Weights of a small image VAE.
Model: 2.44M parameters, 32-pixel images, encoder norm layernorm, encoder activation relu, encoder layers 8, encoder width 192, decoder norm instancenorm, decoder activation silu, decoder widths [48, 48, 96].
Data: trained on numbers of one to four digits printed on busy colour backdrops, 83.3 epochs.
Rows from block 3 of the encoder, named by matrix and row number. Each number is 128 + 32 x the weight over its row's rms, rounded and kept within 0 to 255. All counts start at 0. Numbers have three digits each. After the name is the row's rms in percent of the matrix's.
# fc1: token-mixing MLP up (encoder.blocks.3.mixer.f.fc1.weight, 96x64), inputs 0-63
fc1.0 080:152205174155116155133187095105095168125141159113179166169161089115185149144180148130113102127165142157094132163185105122122154141143130102170158186172097147136160127122138057162134143125175123
fc1.1 094:105136089111170114140152148085126113126142138110148125136122098170114171150156111166110081144094134156077137134116119105090132138109144108070090106137125111118018048071090151142121104079075075
fc1.2 090:045140104123136165116138140141098181091077142041175129129136118115165127177163141140153142142146132153140134155172136133141126117122153150128108068103149146113105113123215054106086102183104110
fc1.3 096:122113153073123158083105053104146163178157099117179119199146097107158075174107136129135146086088155117094141060098128148136134102091120123165108120153108185107142148116167184126122125112121064
fc1.4 119:153106112119133117108152113120124117086173130129183197147140055133139141049183154073147085134152128085102157148119110179089135132149152096150124162109157144057136147110055137109115118175096143
fc1.5 079:113141158172126125159196135132143079086129096133090113115117116123132163134124155113179159121135077119131098112132081110154130075053116135093201190158141109119114142135125150209119189152173167
fc1.6 089:093089103099099090092146066159071103102137095086066121126140105128124107133133111120114075103122125122125113024123111115083132128106113124143079101143111107106121149076072085093087101112061122
fc1.7 125:107120096124196140125155169143052170099151147099151126137148158123132107119105127091127125120147162135143108092087102133137134082140114136089097144169072126047168139118078181193115087105192084
fc1.8 109:116152124108131157096128141155155107124088151135123207165110139116128092131145157071123146126114095201050138188130102113147144134062145138114084136103113154150123141136103115175059104210086121
fc1.9 111:107153101135092069186133096162114142101189185087155132085083096105089128115128148126133118155178140134153155124079150070078131147132092170127118115114134129132094077165094101206114185141156120
fc1.10 099:158112152161065153210175082121155117104126151096108137126197092104134133114133173045117104152121140152160104113112115107125151094151098081155106150119131182073116098164141106158131101140141056
fc1.11 058:128094118113156106121167105178123146095086053113063136107090093140125189184081100121112108165121088091097103125153151123073148088126136174172175116081161129147125115135171168163152113172151108
fc1.12 117:119080106075081047126092105099137100111055076104121106111096181056063119094145125138155071111135139144088193096111122116141182094134126131123142148100119124078146119122135139138152099103131145
fc1.13 059:108109090211114141117150077181173133084119068168146103152124106141102097170143151149105077096083109173167131113071096150172134151149097064107130168119148133070150122118138177121109138147098111
fc1.14 111:122151125085205095157100177125129175137131173109153088089104135176125135109104092119103163128140103145104056182129141165141070164154108153095105083134087187175132103136101150144136102122067159
fc1.15 058:090185120092119169180155122104146159141112108121147053134174085153115186132094153121123116141076129149147135120081093124088176111142135101165126054199139120150111060157129104131155142086102156
fc1.16 085:143123105160099136092113125109199141145127150131138123100159095127145182143141143151112127091221095174101138121133115155116173142155083200126112101067158134157110102044100112129149127090060121
fc1.17 081:141130086137068091102059067127169112161126078106112153113166117174120120131144168072102154120157137100153122132118163132109186095156135137155165161141142204099140120145088139180149118191115074
fc1.18 061:084121089117109124086094089098106122095123083109067137146120116098146100081133114104135117114091122117120096030125136074097117130109140132142096058071091120130062125094112089157141079135068107
fc1.19 122:133139065153109091162102148081136140171111120167116104118166088180145053080158072151132107173154174081134116085139148110134103145155110129117139113147134160109114174085144176078112212120119132
fc1.20 116:117037138168159070159156093127179146097141135143120110169092150164103164163063133156129081133100083168117124166114121152104104149124133172117137143130147125070113128072176142091123186074124140
fc1.21 100:116064118112090108127141070105062099099138105113110123079040104108114110110096117129085124131133130135132150099093130112160143100083114085072117111162098102088100091102199116109128061090110095
fc1.22 076:120102131085145128082143192099145137107127127119171141120116158128135177165111149155060135145149135116139078255113128164139094130133089116124127176099148111154110155164157193135151162174125152
fc1.23 107:156133146150154111138154141125152109116129082159130081136118085181104068015157148099186145170112126146105157143133168091102162175171084182132085125085145091133124075115124127132171135132125141
fc1.24 121:123132151126124165118121153118065153096136169144155096154135093133119147146122095180124136154110072137149168046122178026114121160072145177118080129164140133116135076120082169131147095157110147
fc1.25 104:102066101054133153188150151144116123072089126098163175081125137104113110130122125173101108130153123136132108084114091140143100133134124125121130072145125101156100084137228109159172142084182164
fc1.26 101:161143154129163155154163133125191131101176180140136158182042112100156141138111086119087101146085111133100125124137138149207151058093127109137120126076095141065148112172099136103125149117155092
fc1.27 118:172075102119168128123152120123194128157119110114129110085175133169113116110157097153131137085169123117121081107161082162124152172152102134124110162071065163137122156120129206149131092113045081
fc1.28 127:095134133055189073134103135123113186080092142173153128097109183125131143168146164152056132087145123113122147152117142102115173106140095126124148139138133151103076134102132092061152200114118181
fc1.29 126:173149085146115137108116186059135149115110152135110157162071172110092116154109134113076135227170116158105116175079139169153135099148102116105145176122117124071144127115069123138133066121136134
fc1.30 104:138108098123140106130105115130107141132115121147118102101091091131108114114118075076073100082119087072100070000080106123114116046099120091115097132123149132074136123124116140123117127119113117
fc1.31 125:139163128126086156153129113180082152105150107110137174092162075106140111109147139108071161130099137124171114136172055176112166109159161097092164101125138083062123132145158099156109092202119081
fc1.32 109:078096129110101111059036139127116140121109150139081100147158108130127147121160145120140152171135104116143131162171108111037088124130096112130100042144149125152153127045102093115150141104102145
fc1.33 111:093117071140115150112097089166090142097101163159154141088171147143143123113132132118108078187192148134101143099152088096200131151105104139083104147079138089094109114173119206135159087163161110
fc1.34 074:112157057148095083137070137093145176151162095149107193136107142163188074124121166168119150150145090167138112095138099197132160125146129130179105127166158109121169097082102091082129103140106129
fc1.35 096:158094117117052174131075139056148131083124115141129164091078158100055196118139153130103153128108115155129128089113099110102146167076109092159110146108163108165177086153141088164108105129128104
fc1.36 060:123127131189134081136145129155101084120141217140157123141120092163061082204109120109120130125144126125126102118143145136034213075117162117101121143114107090144147140127134135127082156149099106
fc1.37 108:098096105146159118051118128098172122120088106104107094142189067127174105126093110083116202183142104118173118128154141075151092131132123178128121128139148144080129103102160124179169187145091135
fc1.38 061:099132149145086170141136115142147114088131107194205093131131129139169130080148100120108137179159071099110114130151147212134064084127123121180138102125091076132109150111089138073093146089118159
fc1.39 122:131155152117149113135157145092169121142138149143096144116088133170172129111131133165061116119121101154120159067090168083040124132195106095187082094121194131109063150128139116115168158135128097
fc1.40 111:115167093165126152070135169071186078137115111117136106093173159106105097137100063102182118098144115087093156110102087134091085126147192141141115193120154073147122109175084129147109137148149123
fc1.41 109:083125101120149082138144135141121087154112113117101051145178159127081110135122118127079152183127204096143139123132085129141187141125149139075169092129116138098132171162122164143140106120209055
fc1.42 111:137133173088206115132107117088113094149066128125141064163149166102125141155170100123109097108121137141134118082147129138180110109155093127152087129113148071193100164124109087190169073087166135
fc1.43 063:206083144146192173081113127120167147161116100120076174141146119068161119151110124125131122143057154128119108119124106173142143118121097147113142110145090062102134131108095160166126086050110180
fc1.44 060:134183125101153167134115104235093097129124140146062121193112126115111123141121111110122125099177185136117135131151144086154076117105100143180087129120158128095112098166119060106167125080089156
fc1.45 110:125119099118120200097162122095129124081154133118112090095132115078134150142063194126135117124129106131164120188110073110114097131143083048102119077129187178127154090091125150155092127089163157
fc1.46 065:147141079121171083200168067116189164079157141046172121076132209109111140148143138119106126120139129138121095123134128094166126112096111168146129090140119107091152095168095150106107138160087128
fc1.47 092:120086144099081201073102117144173147074122105083151112130125155090098045162152115087079164133128175162143066135188120104116141153130179123167162119124157130120148145088131103180138129145134114
fc1.48 133:079161126119121103136109164103150120060159110186174109093201167097121115148138169118131130142089203097156098110114129116115104158107112112124124088088167079171129075182098126132152119079181106
fc1.49 057:141086161121128104130104098138112089096088106139115045062125136091069061076074112122136110119095096095129132109135103107080094111129105096074087106077114133108119091137103136114070149102165087
fc1.50 092:108170138135136093118147145123108125133130148146107132101155101111137172098065150196137190098077121089131115045214075090129135073110195151097136140122151110092146156128148161122170127146154137
fc1.51 061:146141133134098120170125151146084111125187118109121156150085119110068234129147123088101093158085127140132126119133147112180063131159159131033091104129121124166145167115063145129127147115106139
fc1.52 096:146117133158159080163145163131120129118119134103087163110094147133098141110092077164126109120165120047146129188082106163076207132127207129120117107169108160068112153117162103151143127128159180
fc1.53 112:088093114086133092136100044146141142098079130149080088077143153137132135094123183110140145140122065124098111184124172151110139141099121154115136086169120144165159183167141102120154064141193104
fc1.54 104:134126155110093076076129113148117168153155084067161124121118103167152096146090104188199139112139116118168172194145092161103074111156180146129087065128153137125085120117101094127148101174143124
fc1.55 059:096189096086159129087175065036113117138145157152116074110103131100126095103092063114125124149113109141118114123164142160165088160156128117137163143165160104104173147177136078163157136140078116
fc1.56 053:092147112089155110125127171117101066041097083104135126100155043078185095151143145076099105075169157174156147118126121139171133166150145138154118110170129122160122148148090163120131139125146168
fc1.57 091:096104090119120131102145148140135134150129160084200094141162183143158045176127089102075123150116160159123137067150130109166148154097123186197165125155119139142104101098169110071157122113095109
fc1.58 102:165133136092103117110113092168140136147134143193090172142091184168104097177144110092134138093173077191099077161126174133149115128149138075144137146148102140122155157072129075164146094083106074
fc1.59 087:166149167170151115165120134147156132132179109101142115165134112150175115151165122076109124105173149139068152204085126096115187176095078192133185080149149123137151139123170127094149152132113174
fc1.60 103:146144140121097145127129201132154095141097102170076153158124092096158105094142154101099170140058113163134152166113077078124123178105159113097061114121141146163137102148116083191069178104124121
fc1.61 103:175130135145149142165079108108105102168115108182118086150170120187070076149074115072069193128108155125144126182091163130094117108167097079108087126167143153105145125165110158099100129120135143
fc1.62 121:102121152102104135133119094148108168105070067155077120132064124130081100084049174120140129092080076075132128118134083096119058104109153103099101103100061134156142107129094146130130109119127130
fc1.63 121:131114102135117089147128146080087168079127108089173082132150121075139171080155131144131121102138089126149092139194126162153156111121115166082119106151180141101196086132228091099121100126143127
fc1.64 055:109114086177131129124148101159117158085109123126104070097084073121087132112112146130137154094044122101154128190122117127106116130157108094083106138118109090135073127097062127114112116035149074
fc1.65 132:063174097119152148136063129115145155103155093188198112133071145126107105108121138139144170089173089148131152082100151140111153107103120099116156158102119151119181123115133135122110128054214094
fc1.66 100:140132081112101116114133171131081133094131082094137111106169121159094133084102164126086097123139125107108184167107079143147131126102175086119091091133199218187133096094090113142181161123149137
fc1.67 094:119123087128179132082106144127119170143081149077142145124104091117167133113131131152138146111124146148128101121132177148104125138120117099151151079145088135176128139166036095152221119156093032
fc1.68 095:140069183075107104114072134150217101167114112176122106178112143114133142181146183084162120096158168133094182163148130118100146153157130111108134120080124100100142091100181116083128127121096126
fc1.69 068:173204151109112121154123105079113141127108067126122142109122108108164070131112114103121110100082096137126120124123124122083096090107121121073124196070119086117063122107077042093116167159137118
fc1.70 122:146092123110128176090111148125128138131091177130111168045124141057141137185166160126090082164180130121183057108175088104140156168119133083125131149157115094172130145078084132133136145134146133
fc1.71 110:052143111133120093107101187132137138171118146104163169108180147058109188165142114108182134137156111164069128190118129116126135141089102112122106074122052103116145095155139131140078126172118117
fc1.72 101:115171100078176119080104052162112158155138148098155154123164063130160056132142123158144086146102138123120142118106130122158118093169114111169073167123111156157092112076154092173092150160181122
fc1.73 087:173115130138118135122107118139112097118069090122162122138104112115092111112132091186099190099124103090153109221110154107054089128110077163119125149113129166163159100126095178077164128100180092
fc1.74 088:222118110145136147127169105124134158137137174173182184126140077128151151107145127104176122167092139113128078193112103180161176081114154160173139171102141186128153133125159098101113138103166128
fc1.75 101:113100102107085159140083060239116119160091108158136153126173141134108143157097098116120100101131146125117120109074148173118141191092156122095118117089183085104152175150104120168104085150139113
fc1.76 107:159113139102104152108119156112151159109161079136110102094132180106105088147064144106125105122129157109094151127133098158177111138064157113120151170099134141221128086121163099181167070061134093
fc1.77 067:131099161151123077085244176139121118126173124077135136119128113115108096080126125134149125127130101120087130131097052125149078115138128126163090076182079106114119090120129116112158161154173076
fc1.78 076:107124142092133209165115173148100141148137131139129132140178116172160145160102077131133186131223163081125184164089156153182150149147140087156140128177131118118127178174097166140128117109156129
fc1.79 122:194113071141070151108133110166095156089185122119138094067127187143090101135106140075094185108116160143096146143132107113082165141087147086095121192100122167072107151158138114103108123131131105
fc1.80 124:145088146132106138097174099171151079147179096135135135106113133135135083106175124164094110107115081146155139119118100117149165135141122125126069133152114086223078205076179095122159077125151112
fc1.81 111:118108120137133126176179181143088027100152111129135125115198145098112130117169118146084167128092197127141081106144094102108126096148093125146156181170133073146180095112153119160158131131105103
fc1.82 100:113138195107176165142155163151205123152118080133128235142101131096106142153082095107131157138060132092142118142132113095093117142084147076110158124089083069140139137161153132124132153117141135
fc1.83 105:115135140127104139149039085201112113122075124100142162132118099129100111082128116079179108106129139110125080140108104148093119120129118112149111148146143188149150148066181116123101114234100161
fc1.84 116:144123060139072168196193083104160150167118158141143127133139077094119151149089135190145075141142095113114138157060135138138119124129154091092108155118124117056130167098100111142114139096125191
fc1.85 107:084090099105090139152089148137152116163102189109127148113165143145129142159171116142160108148130121130130128255143158169120168104146124128145138094176162147144098119082132102108181080079111088
fc1.86 133:081161155123089168109185160154120115182122101094170152080159114125101177142093178099113098151113093161147120145092123128131096089115151130150097118161170143055187132144061108159138138060118151
fc1.87 108:134122085147128126101111157156133112100161132119127092192169103086144159082171151141071091160159118160140096161125177214096087158140062177143110110129111082157106122170151109094159115161081134
fc1.88 126:078144107153156097144177114215143071111116099142154101118128134111150155126156126135140081192118092147113109095136098126096109157125146133153118194082129186119176031105136114095097124117168110
fc1.89 095:149109099073152151100105129077205148153118102117206175092119100131156087131141115169148060113139147177124150078138185125146202104088134160148119124117134173086148159114113120093127101114105154
fc1.90 134:104090132124167045150122141180061131130204096115128166134124102126108088109166132149113131110131166135111104116158092115145116192108118120159066067129111140109157113129140154147154192142067184
fc1.91 114:157105122118137091156106122157128128143069138135115177122134171173168098183100109083081127194182145111131051105074088136102163152182144121152110133129083125130171168176104101135131146072146105
fc1.92 097:107108084092099103212180080120134104181157112108107145130119140152135102146119153126137111143129218150142148126141138158167123145168117080067082117159107153069079149123132091074181143106116149
fc1.93 092:169163172149146155156115144107139139155215136091129099126165143223182152103098142136093104100081102119130108125167111155139111108135131092078150153159155137105051131124127084147134154091091076
fc1.94 058:213082162099105175179042162051148142134125110130130126108082149135088125112152090120108116128154147115166123111137066126151189132131129127184057147156126131119091155107152098122149143123149113
fc1.95 105:132137096136155124091137097127122113100120118131176162084122145208089095106118138102123090176082139129132114153110113130155167101057213202094195169082110134143126106125086128133118095135088113